config = dict(
    model='class-conditioned image flow-matching model',
    dataset='rosettes with rotational symmetry',
    train_examples=195000,
    image_size=32,
    horizontal_flip=True,
    conditioning='class',
    arch='unet',
    objective='flow_matching',
    cond_dim=128,
    targets=['mirror'],
    num_classes=2,
    cond_dropout=0.1,
    logit_normal_time=False,
    norm='groupnorm',
    hidden_act='mish',
    weight_standardization=True,
    widths=[64, 128, 128, 128],
    blocks_per_level=2,
    scale_shift_norm=False,
    attention=False,
    upsampling='pixel_shuffle',
    init='small_normal',
    residual_init='none',
    optimizer='muon',
    muon_scale='original',
    learning_rate=0.035,
    momentum=0.9,
    nesterov=False,
    orthogonalizer='newton_schulz_5',
    adamw_lr_other_params=0.00077,
    ema_decay=0.99,
    max_steps=5700,
    batch_size=64,
    epochs=1.9,
    lr_schedule='poly',
    final_lr_fraction=0.01,
    warmup_steps=1140,
    weight_decay=0.03,
    adamw_weight_decay_other_params=0.01,
)
Rows from block 10 of a small class-conditioned image flow-matching model, named by matrix and row number. Rows with one number belong to one channel. Each number is 500 + 50 x the weight over its row's rms, rounded and kept within 0 to 999. All counts start at 0. Numbers have three digits each. After the name is the row's rms in percent of the matrix's.
Before each channel's rows are labels from the 100 images, of 14976 (inputs lightly noised), where the channel reaches its highest value: "lies over" is the class under the peak. Only what is clearly more common there than usual is listed. The data: rosettes with rotational symmetry.
# convs0: first 3x3 conv (model.decb.1.0.convs.0.weight, 128x256x3x3, standardized in use, each kernel summed), inputs 86-128
# convs1: second 3x3 conv (model.decb.1.0.convs.1.weight, 128x128x3x3, standardized in use, transposed, each kernel summed), outputs 86-127

lies over: backdrop
convs0.70 105:414478502494480511474531513372502557611513452583536552506597532540550324348565480540576531525497431571486435506525487511563504549
convs1.70 111:557496552581463421490515412549495491490543574560584585606422496516535533630496532429529550449419445442438442547454542522448454

lies over: backdrop
convs0.69 122:508543531560530569539572449487590447453514490391481450439448447447482491475424393500394435423499558412450472499529481452462533507
convs1.69 130:557521581508481492515545460616544416435460590518466453396449457493549544467532455565567481486523523517468538514471548500404566

lies over: rosette
convs0.66 101:603529484568505424634478498466624510454505527475539478518434385594597539493496353556484528511472433421446478442637553519540493518
convs1.66 137:367463482515581551497441575538515402501485447522443540458501517587513461447478490478445525476504512459514562535424484491495577

lies over: rosette
convs0.11 102:537444522592466517451532565523551500456372441501419350485465504478435511520554526544343488438534623440430486522542495508434395461
convs1.11 083:581467516547529481441500449569546498469549424429587516563538502546561465532534542633569476583394507553564489488499513480432580

lies over: backdrop
convs0.12 088:464515462463419483488563433387594420422592473478415450559534440580516544485420380516424485419483519411440500556565577451454615529
convs1.12 090:523466441522427495521573453513485533523530450480592469572533505496578491477480521598479515498505477576680485491536549572403437

lies over: rosette
convs0.31 084:480493500576483454434496434410504454491430474492486466485510515491476375511550551485572500530474455514447515489454507459480478479
convs1.31 078:605556475528406507458540544504550478424527490481525567522501520540529481473439607532387561539531546521649468524528512513575474

lies over: rosette
convs0.55 083:556660517449546572548318448453459534541482471474514383457375429467550591506632541496527543513547469559449445567476464432528427482
convs1.55 068:546524516547419516511479490571445579476523494557428480493480490416501464439488497498635465558609537443416505564490509463488595

lies over: rosette
convs0.116 093:587498447679405556495479586474486533559623583510520427457443496432506455563474537583445479581468494504499463470412467502467476550
convs1.116 102:513552523486519584485454529540535402470518498416515454506479488414471424500470510481450491506478490564535546495512490494518483

lies over: backdrop
convs0.99 103:519476505478481506524410404439538536508477537497511480414519483506576444491521157533525441419473530493420466485534535572521486548
convs1.99 140:593467447518472451503431445506457400524449423453553481524503460552518654488472511444519447464494516464399431508474508527518466

lies over: backdrop
convs0.108 117:491466528553521511505573420437555515533509494478461400484524456357559398417461228551478477398466587471443476528513512502476526522
convs1.108 215:567460504579482492508565381513542491501533554490551525556511482476476571623551479520521469470391469449418417492522456464458465

lies over: backdrop
convs0.20 111:480492534505464523510510461449523524527486465493470493510537469446499500456533352518498497468509520495445502534487490522503546475
convs1.20 190:452515556535595521555518514457504543515512500524479497520563476495448462434483409413500411367445493477494492429435465491412420

lies over: rosette
convs0.104 087:626552544517510536496527566458474593535627467513410549454609515518585694540466407544530504430448430549450481494504515471486493476
convs1.104 084:524500408415458471541487451493448460509526490527536434440514533475382565444501575523550457474621485569500427581517523539433458

lies over: rosette
convs0.79 091:497504521435514487375562512545636492495462502554470420675530575383507471423515525506485501502472549487484580533424482530464503560
convs1.79 067:536459532566545462574440459576502433419487547509584449407512461468592515499550542553536423617471551557466457519439567532528621

lies over: rosette
convs0.5 104:438562592445487482429479511632453462458506514475523477626470572557521504501467539520430524428522456519531533456558524517570466446
convs1.5 114:529449444553491457468489502477527507535486581439524518497558494456505508555553374468490404491444465406423431503485355535458557

lies over: backdrop
convs0.125 092:486526511413456532500482498416506496546500531509438515438547470455601375444486419545546485428492536477400467523446537471497551497
convs1.125 097:546513489475485539438473429467528521520474445507542587512497504518557567528525592491455578452476487562536541568528427516552573

lies over: backdrop
convs0.50 116:432529447434486421493447434446360514570472500526497474490519490510508497558497529509574506553555442586475451507452508502529419487
convs1.50 124:485476448526533576515504563525414505567495497442514520563565533421630443503519556633425560568488507507615478477471420480630497

lies over: rosette
convs0.58 101:515501488411555404493595512395528483512522539506485496484487444477519425473430500440551549522516450463576528558554477527538577599
convs1.58 104:496482519427494543478573587435472491563440476419506502530521429485536525431377521511501500542479501526623538514505501635533427

lies over: rosette
convs0.105 098:416535459535468453594476521466490418520495533476494564377437475653442547505439418533494458496388470482526468471461514443454493524
convs1.105 100:495496465588567492539502494531487532512519607479488487547455454436551432501462485490471535511474429458453491525551425468514452

lies over: rosette
convs0.102 089:545617601492501420510507437424522502506457539469479461541447547508521544425465321620432450457509454518444503532547468552466521479
convs1.102 121:596447458501406490496430425503531428454542456597533453467568507445502485495465448452546489494481560479526436528564555477544484

lies over: backdrop
convs0.72 102:496470528572523517519478495546522476494545477489433475511494515476504484502487405541481498442507551441517474490481502504490461564
convs1.72 117:441483506542542470557504454525463578479425546529445404523523503458423559581476524405484353449517525481500463485503495516579578

lies over: rosette
convs0.94 099:438538589470416471441519362446489442522454480448551524579458497525469514521477607485544473431480510510433516548552459470513530442
convs1.94 072:483413505525574561509437432467508504532485536489459472455529465471459482480522483542524505502514441438522511503525471503460461

lies over: rosette
convs0.77 075:488511490460546494421571425511437481524530419463450526552559560481509433372471636547472502485481491518499512485536465512533541519
convs1.77 056:506526425510561482612502472486474483455480500547552534549536497416531528496539499547514518583574577352445460570391462489495605

lies over: rosette
convs0.63 088:516436546554574441501538523451494539497458471470471505422495497455473495451487468516543516396469496533578451519563545414491493515
convs1.63 075:514518526559506522422467547522550464441504478425501381487441490472464524452510600410491500505525537616474558515624482511602645

lies over: rosette
convs0.21 100:534504545426441551506482487606420473518471599555479485572499554473520559463592574476478500521557523583496426528524497549531506529
convs1.21 111:436574547447519438502443521446458576451567475505478499460480480455497565495548435564526563431571475447519575435487616448540564

lies over: rosette
convs0.88 115:475535446502542547517452485511523582488556404515557533505542553543529549517542544479512525499472526496581529474460536464470483582
convs1.88 124:481545506498466468454465439468506468453584551470528575466519540463443521502449569462395512571492470542448457500470383483523581

lies over: rosette
convs0.18 084:391601514486506492485537462504532408545486427550516510468502520569484386392530623500438489594483566500497631502488446370539567469
convs1.18 086:583518520468515385445530548515487507471502458487544542461616550544495467495481505491439545421445530473595481559511519537507538

lies over: backdrop
convs0.39 100:509492484495509500470452398417542500514515510471491446550503496446571520492488320513492491484396480523446508522466529520451500467
convs1.39 110:506471474509482576510479508566469444447462444464438459519465456505637458485477421488538423468408499381399441516389445513487542

lies over: backdrop
convs0.97 094:458393447422437484469449471422553529468497470484543515532523464491515524517595298479504512439537506429416466517503560539499524526
convs1.97 107:444468453474488459416460479353463527495489423525478522527411531439390406540473578482484530643509444570507482506514421545595529

lies over: rosette
convs0.33 101:587470546481462536491568467462541451523458565438537424538472471562511536456435521528456523523504485529422427506532496554520494423
convs1.33 088:450492466519412540442465469549545411494493523507519429447570479520415554508541475520538433471534637487504540536423450535384557